From a checkpoint of a small image inpainting model.
Training: muon at rate 0.012, 10900 steps, batches of 192.
Rows from block 3, named by matrix and row number. Rows with one number belong to one channel. Each number is 128 + 24 x the weight over its row's rms, rounded and kept within 0 to 255. All counts start at 0. Numbers have three digits each.
# convs0: first 3x3 conv (model.blocks.3.convs.0.weight, 96x96x3x3), inputs 42-55, a 3x3 kernel for each
# convs1: second 3x3 conv (model.blocks.3.convs.1.weight, 96x96x3x3, transposed), outputs 42-55, a 3x3 kernel for each
convs0.1:150130143135153113198125134128133139155131112142137128127116100119133096153110094127128105113139095153150109100143111100137136086102116111105127140103133142128102114104134145191169156118132160154146130123145150129142139111110105101113122130110117119143159129122162136129133165146167171162170103110145134135136138142126137131060105113049122101081103086144162160133141130149135141
convs0.2:120123130124148144121121123110091092091108128109139117073095120116092120109123127109116122120116107124135147179176121128103081133118111104089125114114122093125185097094099123078074130133122134154120110133113102116113117118098101114108105111094136135135154117130118157128106114141134111114133150110109137159127142159108138131131110089120134113109152129159123082142184094116131166
convs0.3:098117105114126138103138080168141123137124109111128113122144110125136113122129113095084158134126192133121211097103127096106110115123097133168137156162088115119099160111122118083078149093119158137169143115147148126141091105118094104102138154145165130147134110152118077099126141148107123150118107150159158145159167111129115065151132176128141143110107125147129084173114100174113121
convs0.4:129134177140128146133112156153138134133143133131174151159148145162145129107141150134119125151104122093109121150130075099138111080149103131129150106115143146093112126133143105102110145114110152142140137112115114110130082079143088100121113099139116127112126152144125181172108125085125144111100149127136134128139124132132118129150153157148142166130140129161114164143125134156146096
convs0.5:150130070135134109135102099133110119104143124096107091112102087116145086155178104107120156113123127140134135100139126121132128119149120090157159125090134179153095158125115127148149129112103155140123119097124131125134160108144159159120128115112119132133109110135149115116124149120079155121116123120126127154128130144127129172141138131122136126116128135053081141121083104135173087
convs0.6:136095155121057154141102181103082113135121166125133163157132117141106117138116083157127138180115150128095113093106076061166163094157154116125164120132154144125111154171164129139138091118105123134125140154156114124132163135136109093063098108114124108124130119118164140121129125169083110104164151130140124121158116128124106127128116131138130146135113121085123111126131142116086129
convs0.7:110151093100134125144138096103142113112136143113153208149128180135098168097079146125137152127135120142138150098152103063042038138111144153150124136125184103079046131128126109135101117099096139162130187182160117145144135125130145139103107129115103122144097108135147141156089128078126147113152168134123134095120130117130157133130107113138163118148138114135123152132119084138079078
convs0.8:144093132141116114127162091149121127135131095159119125123135151139109119155081193132113128135130131138141140136151134189154122135127107122147166109126149136168168156156167072076082122091080132119124105115113119116135117137092126159108106124120113124124145143132128106151187210116137119087146108128121146134121135145112125157114100114137132126145131120126105141127100131156089151
convs0.9:134121139164151155150090127120149164149135138119126139120134068100145062137182074137135146126100089119122130116124118074076115117126147143131122150114134127162151121112116136154143145154142138143120149166121147159141104111116129123113135122133155132159123135148124196171102062111110137145080169171144134124160158142129145137104125089097132119110113114091150091100168092102182094
convs0.10:140111096169115147138159100107126145110125112121134142183136137142108122125118109114116131103142150152168142159127127103126164125140135109111122084093174157147122105115133139135117142138138120120127127136150118133141117149103123129110139111126125136111141131122134121157122187078117132117138133149151133117146153147145182154092121147097134130103148139130156137148147127159147149
convs0.11:125087173124111173118137138123152123130133129112137086147115091146124078143155082116140131114146126097123097166120163159079139089034087084101136098124118095118116162140138141106146114099136144142125134145135129145149101120131093134149090135135128128133120136131107149136116108112116124132072060064152098126150109127153120132117111139096154168089150158123151112135123121136113126
convs0.12:140127134120125124112165161145124122168138126143128128132145127116149125107128090125137145120145123111120122129108176114063133123068141121149148125131150103117112104114107146136149155124111159158153153153148163124166096128124078109139144163186145159170102127147086124132139134152106113119179147131155141133141137145130138137147112146149150154171166130150141128167076116144088157
convs0.13:116131230100186171159167045108105112091109145112160113122190153123152108127094078131136117141184141107067069137091101138104114131160156137109132128127122082070108120152176143146142099114122129141125144154123101135112136134088103108117127113096115098143137158129079120124117114135129140095172115144140147182159140142159126131129141106120106119142138135122116155120124145121149114
convs0.14:094155177106118168136140169149098101156097144111126142080141117091126141082119139138113108128158117143162145138115140135111136159159148146118155110140165150122146131135113144093111124091132130112142152147145163126124115130139103119108062122058129116124126135152097133136119142122126152129116158119116126132111133135137143152112153150115128130099131127126073099138000114137000104
convs0.15:140135100156118128123138140101120103120147117145095102153155146121125185126132146143132131146127155147137118124112103108134115104074095133119163113140129152127127127107104074127117176159137120131136133146137120127140104121134122147133144114145189178151148113122089109137161126121087075120078172146146139130146141129137148143156119123126105114137133136090090156108144143151160123
convs0.16:140090079119102068149128130116127120135162148136131141150120100136104086125118135099141115133156138092116109131118168160115144151026074144139119122130099081090082107121083127157134146143106100108123127163138124147143160112126130097133158128145120127149140133150119146140149154101124109101080109106144133125161148146142102096134133113155152129130152126116103070149146136143105100
convs0.17:165112125144077176138182148119128098136138153127114127090114147127140199132202183121095107124114122142129147076098143112099115112110121121092128127145121134146151124153129131107122131106116135122101149139166152157176123143144164108122110125134132129147129122145127111101067082100130149112160145038111123142134147153136133140115124139134174150101128111118139098122122083122134102
convs0.18:139144140134129127128130134145148124119125090169115113080138116104150127091130130084148157137164129139144135099160122113128105113122125084130110112128121156139101168148136125110126141114133147153140127116141134115133114099144112123140110115137130127144084127130094179118134105111116124108149140106157134116128127100120121097174127118148110123147093110138145139132138117117158126
convs0.19:149119147118145147130153131135160121117126134115118113094164125103149114106099091172159139144140130152139147092110131129123136126133113133114124081087100181157101133143133141134126117121143158123122149125114140131120118111100137154141137128143113098107152111126120113129095135145108109118100099101116119111130102138128097112100098112119133131102108106101154104109159091080112088
convs0.20:138101144144132125147132106137126092123138127120134133126136171127144190135121164129130090125119101142119097106086206167061128114043109109100129116123120156143127141142114120130106130131089131146121098154114108176088111129085131127090135151081125162152147156141116128135116150103097141109109112124138088101139129098126116104112122115126111118112102127151094071149113045144125095
convs0.21:120146100127158080141090117135121101132102095112116113104101097095104134149100162137140131121124114121118125124028105065028096101138172113143118115131130126156149118117131140116153114147143103136115133158129142161154118116105093113136135144115085096116135126130148133150152130129160125123115097127131112137124137145118135157133137123123125126133114132090110084141126099127125129
convs0.22:110135111089123103132148095073108129083130140047090071072120152123122124148134147093120165111141178132140104107142140138147139136129112138163166192121085072174204111110133131133097128147142107132144107113107116135116160115149126119122124118124127118136166112116113121075093124107153130096126105044119113137138133142146124150126132124119125093120121105153138113151110087092101131
convs0.23:129113151122114160126098095155130109198122135163127108136165190141150163103109167153133139172136147133096121129113136136100113118096138163151154129127141096110097137120140123121138137101124167130149150079129164083094212168106172131083166114151091104114097137151094140112075110084117119114124155111111129133126143136133130130126125131136119110122115110205119117235093152202033173
convs0.24:137173177105134104123127152076146103108133142147128113116104122129130135110143130110114104134127116121170187111120120174132165130089102101119112140128113100157183139147136111119116112115105121099131135126144149137126195174132128101105076070092151135155130146158106159141089114114115132113081148116094090149136132162137144152112108153120114129126125125103142130150139114136126097
convs0.25:136115110133122192116137126126134152142111116131132121116119163124114134128136179105137167115114157080126184104095135132125127137121109099123126090141147101102111151141089106131113123128128110129146128163156112148120089094128097102113104148155081095110091135136144179152090104074112110113138160152097133137172151156142171163110140128150156143113115137134147146111135118135092117
convs1.1:114078080154131043124142077169118157180105129154087097126144102128164128118140127126138122129117138101105146138175146123143135127146140157165143126148120120140080090072083091112090138129120127156124136113125122140109142131129111150135154133170135124132109105164100097142111138147094104133114111122119108138123113139119096119149130152123136141145119144141123146096127147116111145
convs1.2:144129120146126097121113125072138134098148145126156086151146146125144164138194151114124127117147156148143130124159165117139125127128115131153150120113153140125125132179148128128097163147158088139119112108116135116102121179125127161120125147133144159152149130127148138102138104104137137128131149112108135152088096123116120110118120149117122136134109121085169111104153100114132152
convs1.3:131151116118153112133137127144115115138120103156134126191138116177147047176151036120114147107136189188176213214134117147123130154132138106103089127112106140128125125131142116117122115132134142120119153132109136138117111084120139123160142140159141109108145114115106100070154157143143129100148135145140115148079086113119102116107140139110123113104118110150130119141108117151116122
convs1.4:106120121119135156127110157163147139137154135111120129123105127154114123137115108126147142095115111083085102147121110157129147116119094104131143149106105167116096135157174101118106114140090126134122156140111143121132079142144107123121111157142107129118095149141073120153137130127127103107078132161114137144136157122165152127132099115115113120110105138148124129116122153125100115
convs1.5:167140147166156149141153093094187166117139141124158167121114066149130196145136255104125142142139158151154184121117146128141133125145155136116145156144140103169196129151163147121120142130133164145117145192130150117141176150137147128108137129094170139140126164142148169149117111117103132150112150149128158124123121141128105147117123135105138142114121160112127137123112130163119150
convs1.6:113140127090127176087113163118117106121120125132133142142111115130084121131115113151124126139141110150161131082081085091094119093145128138158160124132122188178152142163150128144164110116101101120111097123131146160164141147162147151124117124101137156112126123096106120124141141141140138129131124128163137158124157139120124133105143107108127115145152117084152096104150140097155142
convs1.7:161097161151065135136064138132101109120091104157126136113139156122152129081116158125132129123113122116111135135094145130130138121121112112089136119173164061095128082141176103131123167170149116120126075121109142139126113112116122124105091111122101119115092121126126133154104096107117127128127126083106133138134135154128123129124142146115139108122117119119134141127125121119141113
convs1.8:134094126113146124125153083138106103103097104118160153081145138121140162125138178101103121104101119139142138139090107143073093125130127117089112098089135092145113128158162114114123109126125120105123121182127098129115116137141122109167184107184118115118157133138163115142112117102128117105129134112113099127094106121117135111126113108125134107155135132089161128076149142100125156
convs1.9:123129103119110076144111088204119152114110113115117122133074107129089126126122132135130111121139095142121111150133135134095147143119126094129152125130131104140137113139137127140125124135118115135121120165108133163152127103131154174142145155105091103144096082131115114131105129149108110150115137156137114162131140133147136132127135123140099143102076122070121101078127119090167163
convs1.10:145132092123134090126140089101125143148142144113150168147101141133111126125089113111115114129132126124131134126109164120104132135128148117123116126155133087114139134088117127127143130120111115107132119141125133124120116124097100133164158121134123119121120113130148140101127118088146111110199111161113114116110124134148147128136131135113111142140133124154076115152082122122128127
convs1.11:089137164124129159091120169127158170141129146112110119095146137123144118119105112145169150118122099144134113186192129182142110116110063156146149127122118136140162179114115149121134146144102142128143123110131154137128115137121109139154085114116168131123167132104159111117154158125163164095154140088139153124119136097123126116119094162121122141168140155111153140144148157154101137
convs1.12:132121099117128137128130136138125084139116092156118070177139092151136106127122116150133122135120142142101137153115141147164185141128165110123127132149125101110094102094086160150148179153134136111118126107115093088120107097144132135141123121140133143146100123105125124117139148129110156155124136135114121113116123103101104101143155133145145131135166092154161168153120137111107102
convs1.13:129104010117064086092109123117117111111124121115138170169118076151113092116064062151143134106119101157170152130089101125082139142163155143157167108165139144171175124114137080111131117129131112114123143127126125114129149160143120130165176133123102103100123122116108102120105130110111134138170139167131101130100120133124114143110104113153110124140138145094135167135146160133115147
convs1.14:133113143137105171126125148107163147155110127227143150139111138122127170115140170126113107110112139158144137120126137108116138145151135124144145124135134096073162163123131156123097139118112098103128109119128181117134180154153158101151106123120077136130095154156120138148159108148132129134137148148132165122115130127109125145138126129120139140149139152165150125236084129201145170
convs1.15:103131135113117115120120127188113164149104120137105110070146117094133122106097151146149137129139123141132145163156169136134130086091124145144158099130122086125132141069065117161164124167159148148141135118116126156132127154119104120104101119128141158151154113115135099131148139153170129118119087121111119122138119116141104117137131142159158112132125123114147189119160118153154117
convs1.16:125103104106163104089162111102126136074113117112137151154144144137091179107068137156132158130084118142107139132128102131125126073082077149148139109106109134148130128121111113120082160158139096121118100129111124150134138153107100111066113117094102090088109111090130132114172150146135133125097095080144130120142112101138114106143134124124128100100142090146126076140129071126121087
convs1.17:107185036142162085143062124139117137173130146149136128119137132127140185162171173138101105123121116133140119130120112112122131125164220103115144149146177122143142178159113115138114131145123092152125121142135143164140099130136114115120079139141152129139118121150153112127146128106130136112151183152119152130130122152114121132133113112108143139133138134140157107122123150126126141
convs1.18:113129126098119139103113145144144153106107118120096119148092115155082117137109131121101114103116131150166177106087122124089120092088095142143126124115129126127117104127131085113112118128113099120151068094126101137169093143139120121138138148152090107139079126118098123152127133137122145154103143132124128115137145122098104071148142106148124099140093090122169118091139105110116107
convs1.19:138109128147124114109146111153144141132116113104164149139140091116135129080099152135134148089117117090091111134123112143152143132145142134129131129120097132137146092126083091112137111128136129134133119125082133132153137136087131080125159124128128181124089137118096159159174130145121101131137096118128159108129154114121132102140112138104126124114112116101150121091135125123142148
convs1.20:138110133134141129134144113122163143151131122121118099127102109143126037125138073167134151159149149122108124140139131170141125137143145126132127134132161148124145150169149127155109110153109133142143145158140135135148096098114131113117115092124132130118116089118131107127137119133187139109115114106148157143148145144158133177119102110145147148138150127146103126150101128156091115
convs1.21:125103149139124157104176131165131122134136130125125122113116215128130193128117155122139145125144150108087112130112174178179165161162116120152139148166114095136130166132083124086144141141140122129139127141119111128144141113102124145117131112116123129149119119122134118110128138141130127124093081109114147128117146151120140159127123155142129145128130146118098107116158154091124129
convs1.22:118123117143171143142122117082125117103137146089115113095108121108105182180168227096098143088145129117152146120143133134110127091107140095100124133066085109148159171100125134122116143110118114116121114155140133132134190156126121130142138134139201105107184121116100162106126134137120123128176198175097100111109116100125159139116109122092122108144142132126135128124125103101120114
convs1.23:133136159115137130129134132140099066133118060127147072080153163074109144064102135131136125102108102104097104117124167111123130096095090152130165096113121097097080102129121062129130107107125138145118139148099102124083100160101121160106120139092158084115145101128148107130096113130145148122083136126141128118132107119129108097120136111135156129133125096083155110015138087071147104
convs1.24:145129091135113085124091106160173168111090129131148146115119123112133125102151117100118109153121142149148144117130114123110126094136152082136144048092118169164159116115123119114133122138142099141120159116110130155158194158174144131118110108086115145145105129114098144129132144161137148157186154123125154139139133166090142158118126113156134117112129167120123145096118144067128145
convs1.25:108173135087142131121129133105121082146141119165103127083142091134158071125174139117125150123118131138146148139115123121119131115123127129126118141135156112105098138130153147136162147125124133122151128122117109117141070121172173145168100131156138135130147139142143147188095090134135117156145168170159113129103123132127136123122134124119128124114151136169134167119129179134133171